From a checkpoint of a small segmentation model.
Model: 48-pixel images, encoder patch size [8, 8], encoder layers 14, encoder width 192, decoder norm batchnorm, decoder widths [32, 32, 64, 128].
Rows from block 11 of the encoder, named by matrix and row number. Rows with one number belong to one neuron. Each number is 128 + 32 x the weight over its row's rms, rounded and kept within 0 to 255. All counts start at 0.
# gate: MLP gate (encoder.blocks.11.mlp.gate.weight, 768x192), inputs 0-191
# fc1: MLP up (encoder.blocks.11.mlp.fc1.weight, 768x192), inputs 0-191
# fc2: MLP down (encoder.blocks.11.mlp.fc2.weight, 192x768, transposed), outputs 0-191
gate.370 [125 121 121 163 139 153 150 128  97  99 172 136 145 148 147 162 128 131 157 117 108 143 147  68 121 159 123 111  68 189 177 119 129  86 141 155 135  86 105  93 124 100 145 112 126 124 129  89  96 181 160 130 122  66  88 124 134 132 106 112 143 130 148 139  76 151  62 165 140 138 113 116 180 139 172 150  96 102 107 102 103 162 148  85 185 110  80 171 127 161 130 125 110 106 116 183 191 133 161  31 140  94 107 151 124 227 137 133 172 123 143 153 100 133 107 152 127 115 176 110  56 117 157 182 128  78 103 147 126 195 126  95 139 103 146 114 119  93  90 195 119 143 149  84 135  76 143 100 126 133  86 144 155 130 147 112 126 121 154  79 161 171 133 105 134 127  78  54 106 118 140 120 183 136 174 154 141 178 152  82  83 156 172 127  74 136 195 130  78 137 127 189]
fc1.370 [135 167 130 199 154 133  97 120  88 106 148 122 133 106 163 128 133 117  77  86 135 111 131 166 168 116 152 118 127 189 126 144 101 151 119 172 127 108  78 141 124 149 147 172 131  93 127  82  67 148 187  90  77  67 145 111  99 161  81  89 135 160 170 197 126 125 103 177 134 116 113 143 182 149 130 136 114  76  78 108  89 161 142  97 115 185 114 130  71 136 112 155 101 135  88 178 163 118 124  77 157  53 116 143 110 165  72 112 121 167 110 143 137  97 147 138 148  50 137 122  44 109 180 161 142  70 190 110 151 177 156 151 165 136 118 158 114  46 152 163 111  91 121 132 166 109 145 107 117 110  79 173 145 104 124 162 164 127 112 110 147  88 144 154 139 121  44 113 154 116 129 146 163 118 141 130 157 126  92 114  70 126 116  92 141 179 102 156 102 156  95 129]
fc2.370 [117 128 196 112 136 182 110 143 119 125 173  90 125 140 151 163 209 163 122 143  56 102 135 133  77 149 105 104 147  51 171 128 174  98 103 107 118 129 129 138  63 158 156  83 111 125  92 147 114 183  94  86  64 146 136 145 147 128 113  88 122 148 137 143  87 207 122  87 164 151 177 133 159 108 165 119 181 118 137 154 126  97 129 151  53 111  80 131 121 117 158 160 112 156 114 102 113 158 169 121 148 139 126 144 109 136 130  58 187 115 148 192 111 166 121  70  85 136 130  99  81 157 116 125  76 217 130 121 152 143 158 156 126 137  93  96  64 112 163 123 134 125 133 183 155 132 137 161 160 154 121 120 108 114 147  67 178 155 146 188 124 129 143 144 176 177 162 151 128  95 112  80 134 124 137 116  87  85 105 107  76 137  90 122 135 153 116 143  95 152  70 148]
gate.371 [ 86 105 168 114 122 176 179 104  88 119 156 118  79  64  84 135 117 132 128 101 187 101 112 117 147 139 134 139 124 118  46 127 116 143  75 196 163 113 187 143 137 129  60 156 146 165 127 148 103 111 121  85 143  90 108  84 152 117  98 102 150  87  85 126  88 181 170 166 145  75 151 142  74  60  87 167  53 117  74 117 103  99 125 100 149  91 171 111 104 160 136  81 132 122  77 111 139 122 143 135 112 141 140 108 160 129 108  77  75  62 125 121 120 126 114 119  69 150 117 164 120 114 113 118 158  82 155 142  98 158 141 185 145 133 159 111 111  98 143 131 136 138  78 153  98 128 120 169 119 146 151 100 129 127 161 166 148 186 142 166 120 152 151 137 156  91 179 139 152 153 120 146 103 133 101  50  85 133 119 107 176 115 149  89  92 138 206  79 155 147 188 175]
fc1.371 [115 113 144 129 113 149 132 141 118 126  75 125  28  84 124  99 109 172 122 121 150 125  77 102 136 132 112 133 144  36  84 168 129 108 116 149 115 124 175 109 128 124  71 157 152 139 127 129 112 128 151  98 136  98  39 113 121 156  90 102 143 164 141 101 140 141 157 157 125 147 117 116 160 141  48 115  89 141 115 149 101 131 194  66 136 142 185 135  73 137 136 120 142 118 111 164 153  96  95  81  75 139 164  63  79 106 105 109  76  56 122 114 140 150  64 145 169  84  77  97 154 136 121 121 117 141 109  77 161 123 135 113  95 152 124 222  98 140  85 100 160 123 153 156 132 131 150 145 176  31 145  84 134 155 165 101 150 106 135 160 112 129 165  98 151 130 138  93 154 113 125 123 135 137  63 147 152 154 136 152 130 126 115 122 106  92  63 123  79  73 181 130]
fc2.371 [149  78  50 134 140 128 130 194 139 135  71 200 128  85 172 179 155 134 129 190  90 177 134 110 181 127 137 181 130  91 103 105 118  93 142  95 175 139 132 107 133  62 126 100 143 142  99  90 178 132 110 116 172 142 118 122 153 151  97 114 143 138 169 113 149 151 128 105 124  75 138 138 191 106 180 100  99 162 109  76  66 177 143 130 124 102 119 124 129 104 149 152 163 139 113 137 131 156 131  97 121  91 181  42 176 174 139 116  95 101 122  51 172 142  98 139  62  86  82 110 167 140 126 111 133 188  88 146 106 150 124  90  85 120 184 135  94 132  66 134 155 128 121 107 101 166 120 112 140 172 158 136 157 125 134 126 139 106 112 115 139 129 110 118  86 124 152 119 112 117 152 105 145 160 106 116  94 109 166 110  91 137 122   6 138 100  89 154 133  74 166 121]
gate.372 [107 161 174 137 126 175  32 131 143 166 178 163 151 128   0 178 151  89 137 141 115 128  97 144 172 140 120 139 112 107 148 141 124 142 183 151 138 215 139  99 102 195 165 158 158  96 136  44 136 129 110 117 122 120 116 165 106 141  92 163  82 141 123 104 116 110  62 101 110 114 107  88  91 113 111 127  79 149  93 167 177 141  97 168 130  91 107 166 132 134  82 113 131 154 129 101 161  66 131  97 118 126 134 127 122 112 115 153 155 138 118 155 130 177 164 130 150 118 170 172 133 129 138 152 147 113 132 143  69 135 127 140 168 127 132  93  99  82  98 158 102 127 117 118 128 137  91 124 136  59 188 188 122 168 122 143 182 143 148 174 128 101 152 158 132 154 175  73 113 128 117  99 106 156 103 154 135  93 147 109  68  93  91 113 166 180 147 130 124  94 101 157]
fc1.372 [103 135 170 135 122 166  47 125 166 180 148 150 147 149  38 131 153  89 136 166 107 138  98 149 143 153 128 153 108  92 149 123 127 143 200 137 179 241 160 111 109 179 132 157 133 114 114  44 120 147 105 105 122 100 133 148 124 138  89 140  75 148 108  94  90 114  89 113 132 107 109  77  98  90 126 103  78 158  97 166 174 137  91 195 130 105 132 162 125 133  95 112 114 140 130  95 136  70 119 105 132 110 150 120  95  98 119 153 125 130 134 151 115 154 138 159 138 107 146 185 129 137 106 127 136 112 141 147  82 150 145 137 167 144 150 108  97  67 103 157 123 149 133 140 136 144 111 131 121  60 190 231 119 157 130 146 170  91 135 160 107 107 166 175 113 116 190  52 135 135 111  92 114 133 113 142 145 102 141 100  72 103  66  94 160 174 181 129  97  82 101 162]
fc2.372 [161 135 170 141 115 160  72 114 179 183 143 165 134 129 255 118 138  78 128 145 114 125  92 147 140 128 134 158 108  98 137 127 105 162 194 114 194 208 119 109  84 204 127 162 131 105 122  41 126 126 126 103 123  82 126 155 119 124 111 149  96 134 121  81  99 108 104 106 106 108 112  54  89 119 157 103  84 146  89 149 175 146 121 174 149 101 108 165 116 141 100 141 125 150 150  91 155  73 110  78  96  80 154 152 106 102  91 190 141 133 120 171  98 121 118 149 135 109 182 165 147 145  99 116 138  98  97 127  95 145 162 133 152 148 151 119  97  74 135 133 157 126 132 154 143 179 111 120 134  69 171 175 152 144 107 136 152  92 145 139 108 144 161 181 103 120 177  61 124 140 123 112 119 150 138 122 135  92 129 107  77 105  84 109 157 177 181 133 140 118 120 166]
gate.373 [121 167 125 168 166 151 167 153 133 142 148 116 145 141 120  78 124 163 186 103 198  89 153 129 124 171  67 115 145 144 154 119 128 131  87 170 135  98  69 140 122 147 131 177  85 193 135 122 127 129 134 103 128 192 106 129  75 106 132 109 117 159  87  88 198  81 113 112 165 135  70 155 102 161 143 156 130 126 157  96 100 148 152 153 119 113  64 136 185 131 130 137 133 119 129  83 148 128  97 110  99 148 159 107 172  98 109 211 117  93 160  93  90 151 118  51 131 119 149 114 122 162 165 144  66  93 158 148  83 154 180 169  98 117  96 143 114 164  87  96 173  84 133 113 159 105 167 124  89 136 107 107  83 110 157 112 137 173 137 134 199 151  99 140 154 177 128  57  99  77  96 137 145 136 155 164 113 131 156 165 101 134 176 121 123 179 123 128 201 166 116  61]
fc1.373 [163 108 130 131 141  91  72 106 111 117 100 173 114  97 171 133  99  94 125 161 179  98 133 102 169 123 124 144  98 176 101 155 136 134 142  75 132  68 151 154 127 157  73 156  79 130 139 111 125 152 107 137  97  99 136 157 161 131 157 153  94 115  99 173 162  27 115  65 125 146 121 126 118  99 177 104 120 218 136 157 116 172 147 105 161 171 140 115  83 182 100 120 162 102 110 138 114 128 155 109  80  82 181 146 141 119 170  71 125  98 110 119 102 131 167  99 114  53  96 156 178  98 175 122  93  80 103 145 150 141 149 113 144  64 147 157 112 142 150 120 187 144 146 208 143 153 107  75 139 110 131 113 158 109 132 142 126  95 117 181 132 156 129 147 129  88 129 177 173 141  92  82 187  98 172 105 156 114 118  99  29 130  98 110  99 105 135 143 117 157 139  81]
fc2.373 [147  75 138 165 161 162 110 107 103 138  63 112 144 115  97 110 136 126 116 146 150 104 142 137 129 124 112  83 151  88 177 123 156 133 164  91 161 149 124 159  79  79 124  59 146  85 137 127 110 155 123 145 156 108 131 165  84  74 125 101 124 115 126 107 165 109 107 169 159 142 144 154  79  88 115  95 104 120  95 146  96 148 174 164 168  90  68 158 163 171  91  86 140 133 105 149 173 157 160 115 151 121  96  93  61 125 169 137 115 137 148  83  89 141  99 104  92  97  87 122 129  98 186  92 111 184  67  98 120  71 128 132  84  96 211 107  95 156 126  93 152 151 156 140 183 106 106 153 120 164 173 156  96 128  64  80 158 153 139 126 138 136 163 160 198 130 132 101 133  94 153 104 155  93 210 118 129 146  70  89 121 143  68 201 138  97 182 137 155  99 125 130]
gate.374 [100 172 152  94  95 183  99 104 163 135 147 106 134 108 132  73 107 128 148 126 193 172  83  91  98 128  98 185  96 121 151 125 130 174 129 120 117 150 118 128 120 158 148 127 130  96  80 163 117 153 129 101  84 125 108 106 134 161 136 148 159 133 127 125 165 181 121 186 158 155 155 116 130 129 132  68 152 123 159  70  81 121 174 131 118 101 100  51 139 125 174 105 129 130 120  98 117 138 124 150 189  96 106 118 115 143 160 133 156 128 122  89 139 132 140 160 125  75 176 143 106 136 139 160  82 108 134 176 147 154 138  77  25 160  99 194 131 115  97  92 174 152 162 155  85 201 193 150  92 159 115 138 101 150 146  76 111 164 177 142 167  77 162 138 106 129 168 151 109 160  86 162 103 176 194 135 189 173 144 129  92 197  90  75 118 111 132 160 159 134  84 142]
fc1.374 [111 132  96 197 124 109 111 172 128 137  72 162 113 119 144 159 167 161 106  93  84 121 150  73 149 117 155 105 129 113 104 166 150  98 108  99 116 136  87 132 113  99  75 203 117 160 146  67 129  87 112 160  90 136 192  87 121 123 119  94 114 107 122 137 110  51 156  87 105 117 132 141 120 155  88 140 109 139 143 147 127 122 132 108 139 108 216 132 171 107 110 163 118 140 124 173 111 143  81 148 138 189 131 168 118  84 113 114  77 115 141 105 125 108 161  77 140 174 127  69 127 164 115  93 112 179 113  78 134 123 179 199 141 137 124 125 107 136 110 165  57 135 110 123 160  51 105 131 161  83 126 162 133 100  92 156 112  76 127 132  79 193  55  89 175 104 142 140 175  98  98 117 208 109 109 114 149 100  85 115 110  94 176 156 180 150  99 133  87 124 118 153]
fc2.374 [147 204 150 128 130 107 105 137 143 107 152 161 169 122  78 159 125 163 141 180  79 162  76 105 126 193 101  97 106 134  72 134  63 135  91 137 110 134 122 100 117 154 171 137 127 153 178  94 125 145 151  67 123  68 119 115 169 166 123  81 109 130 146 175 142 136 184 174 187 137 151 112 130 130  97 109 128 124  69  56 102 117 134  95 217 132 155 109  93 134 125  93 155 103 169 141  94 140 108 184 165 171 109 119 124 139 165 145 137  96 127 166 127  94 101 131 119  97 152  80 115 150 132 149 107  89 208 148 163 163 102  84 100  99 158 150 119 149  75 132 178 133 108 136 109 105 147 121 117 167  91  86 108 192 126 124 110 121  87 133 119 123 212 115 160 128 114  84 128 146 125 106  89 153 162 182 118 127 184  94  93 141  86  92 175 195 140 140 135 174  82 118]